config.toml
model = "image classifier"
dataset = "single printed letters, digits and signs in grey, bent and noisy"
train_examples = 395000
image_size = 24
crop_scale_min = 0.8
horizontal_flip = false
translate = 0.12
rotation_deg = 10
targets = ["character"]
num_classes = 73
arch = "gmlp"
norm = "layernorm"
mlp_ratio = 4
drop_path = 0.1
patch_size = [2, 2]
layers = 14
width = 256
mixing = "mixup"
label_smoothing = 0.2
loss = "cross_entropy"
residual_init = "zero_last"
optimizer = "muon"
muon_scale = "match_rms_adamw"
lr = 0.0015
momentum = 0.98
nesterov = false
orthogonalizer = "newton_schulz_5"
adamw_lr_other_params = 0.0029
grad_clip = 3.0
ema_decay = 0.999
steps = 10300
batch_size = 128
epochs = 3.3
lr_schedule = "linear"
final_lr_fraction = 0.01
warmup_steps = 510
weight_decay = 0.2
adamw_weight_decay_other_params = 0.05
Rows from block 9, named by matrix and row number. Rows with one number belong to one neuron. Each number is 50 + 15 x the weight over the matrix's rms, rounded and kept within 0 to 99. All counts start at 0.
# u: gMLP up (value half) (model.blocks.9.mixer.u.weight, 512x256), inputs 0-255
# v: gMLP up (gate half) (model.blocks.9.mixer.v.weight, 512x256), inputs 0-255
# out: gMLP down (model.blocks.9.mixer.out.weight, 256x512, transposed), outputs 0-255
u.347:91 47 48 25 34 21 35 60 70 25 25 69 53 72 65 29 48 31 37 32 71 33 33 99 23 53 17 67 28 64 43 50 38 72 31 35 53 84 41 33 66 47 50 40 21 36 39 49 62 68 82 80 49 32 50 37 46 29 45 51 58 35 68 23 61 60 23 37 42 44 85 24 57 47 55 17 49 71 59 91 71 49 46 58 34 59 63 91 48 51 50 80 48 44 48 27 74 84 71 25 52 39 41 68 57 78 47 65 67 53 66 52 46 58 66 36 12 26 33 60 75 57 67 56 57 00 69 75 65 11 61 54 71 62 61 48 58 74 49 59 75 66 48 71 54 13 68 39 57 61 38 60 59 11 35 65 59 35 34 52 47 11 75 50 87 33 25 35 69 09 63 46 44 41 45 56 59 57 64 32 66 00 61 36 71 55 24 55 44 74 61 96 33 17 61 33 43 13 49 12 52 59 52 48 35 67 90 21 33 64 09 34 82 35 32 97 64 42 16 61 41 99 40 22 63 28 51 36 71 68 53 47 51 90 31 50 33 62 84 87 33 49 66 12 35 99 59 00 48 31 68 44 38 62 06 51
v.347:32 72 42 36 25 63 66 52 57 83 54 72 40 94 49 20 40 32 73 08 41 47 25 36 24 39 41 46 43 59 36 81 54 72 23 83 54 40 62 88 23 28 44 43 27 43 58 68 34 37 34 99 66 20 76 34 33 71 46 82 64 72 20 56 64 32 46 43 51 60 46 55 09 11 33 76 27 35 65 14 24 50 37 57 75 16 61 66 46 47 32 52 91 07 86 35 30 56 40 55 37 51 58 41 63 83 62 50 40 08 75 04 56 53 45 75 54 50 40 85 67 51 17 68 53 36 56 99 78 63 24 69 73 56 65 83 86 48 40 46 40 25 47 44 43 64 52 49 59 93 55 99 53 64 39 24 43 79 36 36 28 91 84 36 68 14 38 70 28 33 63 34 60 49 29 60 56 35 28 61 27 32 78 57 48 59 57 22 59 24 66 51 52 27 35 30 83 31 37 48 66 75 28 72 45 24 36 41 39 64 41 62 49 89 57 65 24 53 51 42 35 14 75 43 43 49 87 25 60 32 17 26 68 51 21 75 83 65 15 48 65 31 46 42 71 41 51 42 25 58 72 38 64 14 77 47
out.347:58 26 40 25 69 32 48 28 54 43 47 44 71 32 81 78 72 61 43 35 26 09 64 51 40 51 59 59 04 53 50 47 45 43 39 36 59 79 43 54 45 71 45 73 46 34 41 47 37 42 63 53 99 88 87 83 41 51 27 92 13 29 42 30 55 52 83 64 27 61 74 30 43 67 45 89 61 80 27 53 37 63 58 25 44 59 38 33 40 46 16 45 49 46 26 44 40 42 49 59 30 24 36 50 52 39 36 55 85 42 48 79 40 81 60 07 39 75 43 51 46 64 25 78 69 98 69 42 40 61 67 34 46 33 49 48 04 62 51 40 60 78 62 18 75 62 22 87 78 32 35 58 27 40 54 48 55 49 69 30 51 61 57 68 49 55 40 29 42 38 85 49 61 87 48 74 48 58 53 74 46 48 36 59 53 32 66 49 49 23 22 40 36 64 59 65 55 18 64 44 48 58 73 52 60 07 44 50 58 50 64 15 37 55 38 27 14 50 65 09 63 45 64 48 64 78 72 46 57 64 32 76 30 67 45 70 55 58 42 53 74 47 80 70 71 18 16 06 50 87 12 24 43 35 87 36
u.348:66 50 70 61 33 43 49 60 50 55 37 66 56 70 72 55 54 55 63 41 40 65 90 46 44 50 50 41 69 23 49 59 44 58 59 40 42 57 46 64 28 21 63 49 29 60 41 48 46 62 59 38 57 53 59 65 65 31 53 69 72 42 55 74 16 58 34 62 31 49 48 60 74 83 30 51 35 49 42 55 52 44 46 56 50 49 51 86 33 32 37 62 45 33 39 49 53 45 68 51 41 63 66 45 31 38 57 64 38 44 49 47 79 43 38 58 54 33 32 17 52 55 36 54 42 50 62 38 53 76 34 67 43 65 46 45 48 81 39 55 36 08 54 69 48 51 40 74 30 58 49 47 36 45 57 40 42 80 83 48 38 56 70 52 54 42 27 60 40 46 56 49 42 36 48 54 57 63 36 48 79 81 59 34 46 52 38 54 33 32 74 59 42 57 42 54 45 71 23 35 41 35 54 37 50 45 48 51 33 58 54 66 69 33 46 72 55 33 46 66 34 46 47 28 56 56 69 62 56 32 49 35 70 51 56 39 48 61 45 63 35 49 52 43 66 62 58 37 50 33 56 31 61 45 47 59
v.348:51 64 71 50 27 46 58 46 52 52 47 31 50 74 16 66 43 59 39 58 32 42 54 80 16 45 71 49 50 50 48 68 35 67 37 58 55 58 43 26 37 47 69 49 35 43 55 44 58 42 67 66 40 64 80 44 49 81 67 52 26 64 68 61 55 41 22 71 31 51 67 48 55 36 51 68 35 68 58 65 67 33 40 26 45 40 63 35 64 41 65 22 35 54 72 29 50 76 65 49 42 45 43 59 46 36 42 48 52 65 30 47 49 51 43 72 64 28 51 57 18 33 51 29 57 29 49 52 29 59 52 49 68 52 61 54 65 63 45 29 37 50 52 73 54 46 49 70 51 30 52 65 58 58 53 50 54 49 48 56 46 21 51 53 49 52 42 45 38 46 79 48 38 38 46 41 50 53 68 72 51 47 55 26 54 29 48 40 64 40 57 47 24 74 25 59 23 43 62 62 52 58 50 36 56 28 42 52 51 67 51 58 71 53 40 31 54 42 49 65 59 51 50 48 66 47 59 70 43 21 68 52 56 46 64 63 37 53 61 73 70 35 44 41 47 52 69 41 35 70 59 54 57 33 47 40
out.348:67 55 43 27 53 54 48 61 36 61 50 23 39 51 48 60 54 83 39 39 34 44 73 54 73 36 35 51 41 57 34 49 53 45 76 83 38 85 42 43 31 54 48 27 39 52 45 58 70 65 44 39 40 70 41 41 56 60 69 17 58 52 57 40 49 58 34 41 45 44 52 54 34 35 39 79 51 44 78 29 75 45 68 51 41 31 48 25 40 47 50 44 29 67 41 36 22 61 78 48 28 58 99 60 43 60 48 43 69 17 61 64 26 34 32 44 43 56 52 43 82 44 52 69 71 54 32 82 56 62 44 43 43 19 38 46 46 35 48 45 49 78 24 43 39 20 56 30 34 39 59 50 61 78 59 28 59 45 26 58 82 58 37 65 68 53 65 37 68 26 55 43 54 44 48 32 50 40 61 37 54 78 34 55 30 59 42 47 67 50 39 52 39 61 45 65 24 48 38 87 54 55 65 52 20 72 33 54 57 31 73 42 59 63 39 70 62 31 69 73 72 32 60 31 46 30 70 51 46 34 54 54 44 63 51 49 70 61 62 64 53 59 56 63 61 55 32 37 31 24 39 59 51 58 52 64
u.349:82 21 52 60 07 51 30 79 41 42 79 54 51 36 49 71 30 42 44 60 59 43 54 16 61 11 30 42 80 99 38 64 76 50 61 48 40 56 73 41 73 33 64 54 77 61 58 40 00 65 52 58 80 24 57 33 45 53 31 65 78 17 44 67 32 59 71 70 58 22 03 76 33 37 66 62 14 20 49 35 46 56 84 58 63 46 34 25 22 84 44 40 48 54 17 36 53 58 60 36 61 58 94 54 66 56 25 28 00 63 54 48 29 21 34 61 22 75 42 99 42 38 69 57 08 93 46 70 66 24 38 46 67 61 46 63 38 93 45 31 25 32 48 30 47 42 31 78 60 76 80 67 51 43 47 56 35 87 25 66 72 31 29 49 49 13 37 60 43 50 68 25 32 57 37 54 67 87 71 57 38 69 37 39 47 54 36 60 45 46 29 23 36 32 70 54 42 77 13 53 62 92 48 53 38 73 92 50 53 05 50 52 50 41 40 64 79 85 35 19 95 76 63 64 24 53 70 41 46 40 77 83 39 31 57 75 41 53 18 48 25 48 60 47 66 40 65 84 59 50 49 39 72 52 09 45
v.349:37 59 40 13 40 60 56 82 55 33 66 71 51 21 48 17 45 59 13 44 69 25 11 53 00 41 37 43 66 61 64 30 49 57 65 47 39 62 88 66 36 61 60 73 43 82 47 40 30 42 61 44 72 56 54 64 50 38 77 63 63 75 50 54 89 52 96 59 36 26 92 59 39 77 74 61 63 62 67 46 77 12 29 42 52 62 99 09 64 43 27 30 33 44 51 47 43 51 39 00 53 31 33 26 23 57 40 87 15 67 00 61 37 27 40 73 69 58 50 69 65 00 60 12 55 45 48 26 28 48 73 34 60 48 32 33 40 30 76 65 57 34 23 85 64 12 44 61 50 47 48 30 91 66 89 16 34 42 61 65 60 26 46 38 44 63 62 30 57 64 36 45 50 59 68 30 58 52 49 41 45 32 45 30 38 66 72 86 31 28 48 60 08 30 55 40 48 64 77 38 31 48 87 57 49 51 15 48 31 33 55 51 34 50 51 00 31 56 63 60 59 32 61 59 94 70 47 73 42 71 72 73 46 64 44 98 19 29 48 23 68 36 88 82 57 45 63 19 86 66 59 53 15 43 70 00
out.349:24 47 69 11 30 59 51 54 97 38 70 52 44 45 59 85 61 23 41 18 54 39 37 46 64 42 51 46 61 55 50 21 41 45 50 13 93 44 37 35 83 52 35 56 58 75 83 66 76 28 65 52 33 68 34 63 72 52 30 54 35 63 34 21 80 64 58 66 99 32 99 25 57 36 31 54 21 65 36 70 39 49 35 25 84 47 60 61 50 30 63 42 39 43 99 34 45 48 50 24 74 67 04 68 18 86 31 71 34 14 39 77 40 50 34 68 47 51 32 31 34 18 58 47 13 69 41 44 56 37 41 99 32 26 33 28 59 66 75 81 84 44 63 48 49 61 24 33 13 24 14 42 58 73 68 44 42 59 53 71 56 53 43 40 71 75 40 50 24 17 71 83 49 84 50 37 00 63 59 29 90 34 33 55 61 66 51 55 19 57 70 54 66 69 40 43 49 71 43 56 83 25 64 67 35 51 08 44 33 35 73 65 17 28 43 29 39 60 15 48 63 63 47 41 96 42 58 57 43 60 60 42 40 83 64 75 43 50 34 58 50 50 67 56 22 72 78 36 40 48 66 48 55 49 44 35
u.350:51 50 46 41 56 54 57 49 57 51 63 44 44 45 56 56 49 36 42 53 40 49 50 52 47 53 45 49 52 39 52 44 39 43 53 50 51 44 51 49 60 48 44 59 53 54 46 53 58 44 46 40 47 48 42 39 44 51 49 56 55 33 43 49 48 56 63 51 58 56 40 54 53 53 50 45 66 59 44 48 47 47 52 53 53 54 50 50 32 48 38 44 46 62 52 52 48 52 49 52 51 46 48 61 41 53 49 53 51 58 48 51 53 49 49 50 64 56 62 52 44 55 42 57 55 45 44 51 44 60 55 50 52 43 45 47 53 53 50 53 64 42 62 45 37 51 45 43 55 58 41 46 53 47 53 48 53 47 38 42 57 49 37 51 47 49 41 60 44 50 50 58 54 41 63 41 48 45 49 46 66 40 52 59 50 54 56 55 46 50 70 44 42 56 49 51 50 64 41 44 47 53 58 44 42 37 46 65 49 51 50 54 48 46 54 58 49 50 46 50 58 55 48 45 50 46 33 51 45 57 51 40 54 51 52 56 52 45 40 47 46 44 45 42 54 41 57 58 45 57 52 61 67 51 42 55
v.350:61 50 51 50 54 43 50 56 43 55 54 45 54 53 37 51 51 46 47 49 51 53 49 56 43 52 57 42 54 44 49 44 57 55 46 50 39 56 46 58 47 55 54 51 59 53 50 53 58 56 34 55 53 52 57 48 54 60 46 60 67 52 45 59 52 50 57 57 38 45 48 50 50 46 59 52 46 46 51 39 51 49 54 49 54 41 52 50 58 54 49 34 36 52 36 55 42 58 39 55 37 51 46 52 43 55 51 41 51 56 41 51 40 49 58 53 47 37 43 55 55 50 47 51 51 54 48 49 44 44 49 55 41 45 52 57 52 55 48 41 49 51 62 54 51 46 53 41 47 47 53 45 61 48 49 53 41 54 44 53 48 57 50 51 51 50 59 56 45 45 56 61 47 49 55 57 51 55 49 56 45 51 44 54 54 51 43 48 49 50 62 55 35 50 55 50 55 48 51 52 47 43 47 49 52 46 59 48 51 60 51 45 49 48 48 52 43 53 50 43 46 55 43 47 51 44 56 47 42 60 50 51 57 48 54 54 47 55 50 61 48 39 46 52 45 42 50 50 53 51 48 54 59 45 54 55
out.350:60 52 51 49 49 51 40 51 53 52 55 53 55 48 42 49 43 46 45 51 57 50 42 51 49 38 61 53 44 55 53 55 49 49 51 48 47 54 46 36 41 43 56 60 60 49 53 46 40 45 61 49 50 61 43 58 49 46 47 54 53 53 50 45 50 50 36 40 54 45 52 41 55 60 63 45 42 45 51 53 50 44 46 51 45 48 50 39 62 56 46 55 42 58 57 51 47 57 53 58 46 38 40 48 41 50 62 52 47 49 61 59 48 36 59 52 46 49 39 59 48 50 49 47 56 51 57 45 66 41 56 48 57 57 52 52 52 43 44 47 46 53 48 38 42 59 52 54 46 70 57 57 54 40 62 52 43 48 59 61 47 41 62 40 49 57 56 48 58 60 50 59 49 49 38 47 54 57 41 46 40 56 45 53 44 50 58 43 49 49 46 59 51 46 58 53 40 45 45 52 63 57 53 45 40 59 53 42 51 34 51 47 53 52 51 49 52 49 53 45 50 55 43 54 49 57 49 50 52 44 58 31 50 58 44 31 57 55 54 47 49 52 48 52 38 43 50 58 50 56 69 50 49 38 40 49
u.351:52 52 57 73 30 54 42 54 43 29 57 74 32 70 29 34 35 78 78 05 83 50 23 22 66 48 61 48 55 19 34 79 45 60 74 28 48 65 56 65 25 65 39 68 23 63 52 90 64 18 52 69 41 33 40 56 26 91 36 37 61 52 09 62 62 63 64 50 35 31 49 12 46 49 29 88 52 53 44 55 72 20 41 47 41 86 24 46 07 60 25 43 67 66 45 55 58 56 65 48 99 47 36 10 79 58 51 60 50 44 42 50 82 12 47 56 58 63 60 62 82 66 45 45 52 66 44 28 11 31 42 42 84 19 64 51 30 11 99 56 63 77 42 58 66 52 54 23 55 42 55 40 19 48 38 33 52 33 73 20 55 47 45 44 00 28 34 52 30 71 53 29 24 46 59 41 62 67 44 62 46 38 72 22 58 70 67 35 64 43 51 52 55 57 40 29 78 47 18 77 43 49 76 52 49 49 42 62 80 37 21 77 25 52 92 58 44 72 48 77 21 62 31 74 53 36 73 76 75 23 21 49 57 79 54 57 78 27 64 70 35 48 55 72 65 70 31 81 53 00 70 60 49 49 28 56
v.351:17 52 53 49 55 60 41 30 26 36 44 30 59 53 34 32 39 61 35 53 08 99 42 40 58 75 91 26 58 43 48 51 47 64 37 27 72 59 31 33 65 64 12 56 49 57 53 57 68 87 63 61 51 35 81 57 39 58 49 21 17 37 26 46 43 20 62 26 04 46 69 63 62 52 27 56 57 38 62 58 31 51 64 42 80 74 95 58 61 50 43 69 63 71 82 37 48 48 36 60 47 81 35 00 47 67 32 25 44 34 97 65 39 50 78 42 82 44 74 24 59 49 58 40 21 43 45 76 37 68 79 61 56 77 40 93 16 40 61 62 32 72 51 15 79 20 29 65 56 27 21 30 74 13 44 81 60 07 39 08 35 56 41 55 49 35 42 53 69 81 29 49 53 57 59 48 47 71 35 37 48 27 59 56 78 72 50 60 34 35 66 31 51 45 36 50 48 61 37 80 66 59 85 74 45 07 48 28 88 47 50 74 45 69 44 72 54 64 34 30 45 98 31 79 57 39 30 37 89 47 79 40 54 48 44 43 00 62 52 54 29 83 72 86 59 41 45 41 20 31 46 08 26 48 35 46
out.351:12 62 69 28 62 36 76 42 43 54 46 60 33 51 09 70 34 62 56 38 79 75 74 55 55 35 77 87 67 43 75 60 26 59 40 66 59 15 62 84 54 40 71 73 56 82 15 47 78 31 18 76 52 29 36 39 05 77 30 13 72 39 75 64 70 31 34 71 02 19 68 67 37 42 61 64 58 45 41 84 92 49 36 38 40 21 29 58 71 33 70 30 83 42 63 37 75 58 59 66 28 35 34 47 61 40 49 67 00 68 94 68 65 76 28 86 60 57 48 29 79 58 65 44 43 28 57 75 53 32 13 34 48 25 46 66 33 35 57 43 51 50 57 41 36 75 64 49 35 23 41 34 39 37 40 45 26 38 74 57 59 85 26 67 47 34 41 26 27 55 44 44 49 75 49 48 53 64 38 51 24 53 45 74 40 50 45 36 42 70 43 34 42 57 48 42 55 59 46 24 19 74 51 66 64 87 38 48 60 44 44 37 32 86 68 91 48 40 62 57 66 67 29 59 45 34 44 50 93 47 31 51 73 38 42 58 53 22 42 74 41 55 53 90 48 47 31 38 13 38 30 59 36 75 21 43
u.352:46 54 49 50 45 57 56 53 39 47 54 47 62 51 61 59 53 48 46 46 47 57 50 47 62 53 52 54 53 35 59 56 40 53 46 47 59 57 43 66 52 47 45 52 46 44 53 56 48 39 42 44 51 51 47 50 35 49 40 66 48 59 51 57 44 41 47 36 51 36 47 36 52 64 46 46 42 41 51 44 45 60 53 59 59 56 52 62 45 40 54 45 51 51 55 35 45 55 51 66 52 46 34 51 60 43 48 63 49 56 56 54 41 55 57 62 51 41 49 53 47 55 46 49 51 38 54 37 62 47 54 48 44 54 53 54 49 57 40 45 53 55 56 41 46 48 40 55 38 59 48 43 40 56 50 55 55 52 57 50 54 47 57 52 56 54 39 45 53 44 50 46 52 46 45 52 47 47 35 52 59 48 54 29 55 54 53 45 58 49 49 42 46 46 60 50 37 50 54 40 54 52 62 61 37 57 60 54 45 57 51 42 42 56 56 55 53 32 53 49 60 50 38 58 53 65 50 45 63 47 55 51 53 47 50 41 53 61 37 53 55 53 52 28 48 43 34 58 49 40 46 51 48 66 60 54
v.352:54 44 59 56 50 43 53 46 54 48 51 55 49 50 51 40 50 38 50 52 55 48 43 52 56 49 50 49 55 52 47 47 49 48 47 53 49 53 47 45 46 51 51 50 54 54 48 53 46 55 50 56 52 54 53 54 53 49 48 52 58 50 53 51 50 50 55 51 44 56 52 48 47 53 56 53 50 52 49 49 52 57 47 55 38 49 48 49 53 51 49 50 40 51 48 56 47 55 49 46 46 45 50 52 49 45 50 48 49 49 49 55 42 57 45 45 53 55 56 48 62 54 48 48 48 54 48 49 52 59 52 55 44 46 55 49 55 45 49 52 50 51 49 55 51 55 43 42 49 48 50 55 56 56 50 53 51 48 47 50 54 54 52 49 54 56 40 53 50 52 55 47 54 55 52 50 41 57 54 49 46 49 50 46 53 61 52 44 45 56 51 56 53 50 43 49 54 55 52 52 46 42 49 44 56 51 52 41 53 49 47 49 47 54 56 53 48 45 52 45 46 44 52 47 50 50 51 45 45 48 47 46 52 47 47 56 45 47 48 47 51 50 42 56 52 46 55 52 51 50 50 49 58 47 57 46
out.352:56 47 42 55 51 41 53 53 54 56 42 40 52 47 51 40 52 46 50 61 55 53 41 51 39 46 52 40 44 49 50 59 49 41 50 55 54 51 48 35 48 49 55 43 52 59 56 33 60 46 55 48 48 48 56 58 54 52 50 37 52 41 58 44 60 59 51 48 56 61 55 48 48 53 50 57 49 59 42 38 53 42 58 45 49 48 49 46 42 54 53 43 44 51 51 45 54 52 55 58 53 43 59 53 37 64 48 56 43 47 46 50 60 39 58 48 50 46 51 49 69 48 60 49 52 53 50 60 49 48 51 47 53 44 48 49 52 50 59 49 46 62 42 55 41 53 54 53 52 45 41 49 66 48 52 57 45 60 48 59 49 43 54 50 49 39 39 56 55 54 47 47 53 54 51 48 38 49 57 49 53 48 44 57 55 50 43 52 54 55 48 56 59 49 37 49 51 56 42 60 45 55 56 48 41 45 49 44 44 38 50 55 47 36 44 51 55 52 50 43 53 40 53 41 44 44 46 58 50 53 66 58 46 59 52 57 47 52 50 47 41 37 51 61 73 51 55 42 50 43 50 50 45 53 47 47
u.353:52 55 41 78 66 16 81 22 36 43 42 56 78 29 19 27 14 64 44 39 17 57 42 65 10 33 67 17 95 72 44 31 56 43 67 36 49 23 53 54 56 99 59 32 39 79 88 41 84 42 60 64 54 61 37 58 32 72 14 42 39 70 57 52 38 43 57 34 59 64 43 32 45 51 13 28 65 33 48 92 27 20 75 66 32 39 43 42 23 54 66 36 29 64 61 65 35 57 32 62 31 27 36 62 39 47 30 35 50 50 53 14 43 97 34 82 54 71 33 59 59 44 69 79 24 34 56 89 63 23 39 38 81 42 47 00 73 45 32 61 91 85 53 99 54 24 22 73 58 99 58 63 27 21 75 62 65 75 64 46 42 94 01 55 46 74 42 21 01 42 44 31 53 33 45 61 15 27 71 37 25 39 54 81 48 58 67 39 62 45 74 36 69 58 52 54 58 32 34 04 39 71 48 24 53 75 44 56 37 30 78 24 59 84 53 44 34 88 66 58 66 67 57 30 61 23 50 83 30 14 49 28 58 71 33 11 48 45 91 62 81 90 91 25 28 30 79 56 56 42 50 52 79 49 87 49
v.353:17 34 61 42 88 38 59 31 76 32 00 45 93 57 60 64 52 60 64 22 36 65 50 67 67 16 26 44 54 56 67 35 46 67 48 33 39 76 28 47 80 22 73 29 87 20 25 31 30 76 60 41 54 90 70 42 30 65 62 44 53 24 64 56 53 38 16 48 36 89 51 61 50 56 57 88 60 37 62 72 31 45 20 58 48 57 47 28 51 82 58 46 44 55 57 67 11 53 42 30 77 32 04 42 90 31 68 33 87 70 55 81 34 46 43 41 64 16 34 69 78 62 14 57 57 62 40 75 61 16 46 63 87 36 81 51 77 55 31 31 43 43 36 46 43 27 56 89 48 42 76 45 19 18 45 71 44 60 44 38 42 36 74 67 60 65 28 21 54 57 27 49 57 46 41 31 67 29 58 13 69 57 58 27 74 71 73 29 73 42 49 66 40 41 29 45 45 52 84 43 69 31 34 90 51 74 97 46 38 13 78 67 85 43 13 50 48 13 56 75 39 72 48 45 82 53 46 13 60 43 34 56 66 48 61 46 06 19 32 36 65 55 64 59 36 48 77 43 73 46 67 41 56 61 68 57
out.353:42 09 16 61 47 34 36 38 62 51 81 16 50 54 54 33 33 80 67 60 54 59 54 53 27 29 51 12 27 59 43 75 82 55 31 14 43 69 76 35 25 00 48 61 24 49 36 14 70 61 44 11 66 39 71 60 28 66 65 25 63 44 48 61 36 52 44 99 44 56 70 63 57 55 52 46 59 54 12 49 55 74 56 74 59 37 50 00 80 78 59 58 61 11 96 87 33 31 44 78 56 40 51 80 39 75 49 21 51 50 51 27 50 40 37 39 62 33 23 41 36 26 91 42 51 45 51 80 29 60 37 40 76 73 50 55 79 79 67 70 49 56 14 66 83 84 95 33 71 55 49 45 45 60 36 71 59 79 25 83 45 60 66 30 32 49 83 60 60 09 43 32 99 23 21 35 88 59 53 67 84 16 23 16 57 79 40 69 34 26 57 33 68 75 23 33 63 34 43 70 37 37 69 37 70 38 69 59 65 25 45 07 63 66 52 69 87 19 65 43 64 18 35 74 66 66 53 53 57 24 43 29 71 30 34 66 42 38 43 48 67 73 38 30 27 55 27 28 47 73 10 52 72 27 66 35
u.354:33 13 37 47 57 55 73 23 53 77 34 45 51 99 27 35 69 59 50 67 43 50 44 47 39 74 37 30 76 10 68 44 85 42 44 70 41 38 46 27 64 67 58 81 76 59 84 43 80 62 60 36 60 38 35 45 48 38 52 38 70 71 58 59 52 62 34 40 46 45 39 48 72 79 29 43 29 63 38 86 73 72 59 14 49 62 07 55 40 59 56 52 27 24 51 34 25 44 04 70 33 50 91 17 69 51 60 36 48 62 49 67 59 64 55 15 25 39 32 38 38 55 83 56 40 68 43 55 90 68 72 70 72 60 55 34 37 25 72 55 64 74 25 50 67 52 52 89 37 41 54 73 59 43 61 20 45 16 50 61 20 27 10 72 53 58 44 87 99 34 33 55 81 16 57 29 44 58 88 46 73 14 84 45 50 33 47 63 32 53 57 58 81 64 64 51 57 63 77 25 14 46 21 60 99 41 40 30 47 56 57 31 60 49 32 42 45 39 28 58 22 44 16 18 56 32 43 51 50 34 41 52 56 08 71 56 82 55 47 37 65 39 58 25 74 58 49 30 48 57 57 66 61 42 26 43
v.354:57 38 30 42 57 51 65 39 43 19 57 17 36 39 77 23 64 66 67 75 40 52 62 47 55 60 41 73 67 71 44 55 77 75 53 96 43 63 52 49 28 60 46 25 21 68 18 39 34 58 40 46 38 80 41 49 40 48 39 76 38 52 50 46 66 25 42 31 54 17 54 48 51 27 36 42 52 86 52 86 18 33 31 30 90 65 68 39 89 17 77 62 39 40 53 57 55 62 48 70 63 45 37 51 15 25 49 64 51 74 30 57 23 14 32 42 59 17 48 64 85 71 51 46 72 33 42 45 58 64 30 77 56 58 75 53 78 54 71 68 73 80 72 44 60 57 46 53 51 39 11 50 50 53 46 42 80 58 33 56 61 49 65 22 29 49 37 66 52 72 41 35 64 16 72 25 83 74 27 77 63 52 47 49 56 35 50 36 37 47 46 33 42 46 55 73 85 60 26 74 58 22 55 49 49 37 20 22 89 85 48 66 37 18 44 62 32 69 38 68 66 50 51 49 61 50 50 01 47 71 43 00 54 59 29 46 64 60 53 29 64 38 20 51 27 36 40 52 53 33 50 77 64 71 57 58
out.354:49 12 62 53 33 51 43 53 54 71 47 40 60 50 29 40 68 45 19 86 74 17 24 45 48 45 36 77 53 74 18 77 34 52 58 84 81 50 57 05 53 32 39 21 50 42 41 30 69 57 37 50 83 58 61 15 61 79 54 42 35 62 73 59 46 45 43 38 60 50 56 34 59 20 19 69 34 63 66 52 37 48 36 43 32 83 25 61 64 69 31 41 23 57 44 22 83 62 21 48 51 64 27 27 35 25 78 66 69 37 68 39 43 17 00 34 72 33 53 55 57 61 38 05 72 33 33 43 35 43 63 46 29 86 67 32 39 30 90 49 30 50 22 63 65 86 76 44 77 82 55 65 47 29 45 40 69 76 55 53 45 44 27 33 50 64 64 36 66 64 16 42 78 50 67 47 38 13 19 75 08 40 53 76 42 48 74 41 56 55 35 83 34 59 82 33 45 71 77 55 56 45 65 69 47 46 58 72 52 48 49 39 43 28 46 45 59 41 38 51 65 44 69 49 66 65 54 87 70 48 54 69 74 66 28 69 46 72 42 35 44 88 79 05 40 54 26 66 57 76 56 44 18 41 64 39
u.355:37 24 02 70 41 73 52 38 59 55 47 18 42 52 65 55 75 85 35 63 65 59 54 39 02 54 61 25 41 59 26 18 00 52 27 55 70 71 66 70 32 52 24 38 32 50 14 26 56 76 26 49 48 35 54 32 02 38 72 54 00 44 59 42 39 00 63 70 45 26 63 47 66 40 56 47 82 71 25 90 92 68 26 59 25 88 56 84 81 35 77 54 56 61 72 51 53 48 66 29 54 41 48 46 66 53 41 72 72 33 23 55 58 55 47 63 47 56 72 25 41 27 18 69 58 37 61 54 18 51 40 31 40 27 24 56 44 45 29 79 51 28 43 70 63 65 59 22 51 25 55 34 45 90 16 72 54 60 29 43 56 38 57 61 66 36 54 39 57 77 31 47 55 63 45 42 76 32 59 54 32 45 43 57 40 12 07 76 63 60 54 26 64 83 44 38 50 18 77 59 55 85 74 73 36 41 50 16 75 33 62 81 51 62 49 64 31 51 81 58 31 66 73 29 51 50 47 36 21 49 60 43 44 67 67 26 64 41 63 81 36 71 50 86 45 94 41 48 37 64 49 46 52 51 65 47
v.355:34 46 67 52 68 60 18 29 81 76 39 40 38 71 55 58 38 71 42 35 43 74 48 58 44 72 20 39 78 31 52 49 78 48 73 35 13 36 36 56 07 39 86 71 62 68 59 61 54 23 30 62 22 52 42 80 19 68 36 51 39 65 54 78 32 58 21 15 44 13 69 46 49 80 47 50 65 43 72 52 68 26 56 63 56 18 38 42 48 60 62 57 39 43 35 45 67 48 77 36 79 69 36 36 51 70 75 42 49 67 70 48 76 68 75 17 45 50 30 46 51 47 71 30 70 42 99 58 50 51 43 59 52 64 24 87 68 34 33 54 45 62 36 18 21 25 44 61 47 55 37 76 47 26 93 58 30 50 56 62 58 22 28 63 57 68 40 46 54 45 55 53 36 42 58 52 20 36 81 49 74 50 78 49 45 62 57 65 26 65 66 59 55 23 69 36 52 67 32 07 27 49 70 67 41 80 41 71 26 50 46 29 42 85 30 50 20 58 31 71 66 28 78 33 39 37 57 67 37 43 75 61 12 62 49 55 83 54 62 06 50 33 65 32 26 74 94 77 43 83 47 25 42 45 90 75
out.355:51 83 25 66 64 07 52 12 58 37 70 46 62 46 50 50 34 48 25 72 33 61 23 43 61 59 40 77 76 60 03 48 56 63 53 60 19 89 61 29 62 51 34 52 66 48 76 88 71 87 50 85 81 47 46 39 48 37 28 66 69 67 55 43 52 80 50 60 57 54 20 33 23 74 65 65 63 48 68 66 48 53 24 54 43 50 57 40 42 78 56 41 32 52 71 60 40 12 70 68 69 24 51 41 59 75 50 63 58 19 53 43 08 01 48 52 34 73 43 64 31 66 50 71 30 32 31 36 72 42 42 65 46 55 48 69 29 32 40 28 49 72 59 64 41 60 74 54 47 46 35 50 40 80 56 69 46 53 39 48 64 52 21 63 34 42 44 27 62 56 63 66 76 66 22 37 46 48 36 42 38 43 14 49 06 30 65 65 37 40 47 30 42 54 38 26 63 53 68 61 39 34 60 26 41 64 58 55 49 38 47 46 55 53 61 15 77 21 53 36 53 90 48 42 44 64 58 46 85 30 40 33 82 85 12 46 69 40 53 37 42 55 56 39 49 48 46 57 65 53 68 42 56 59 51 36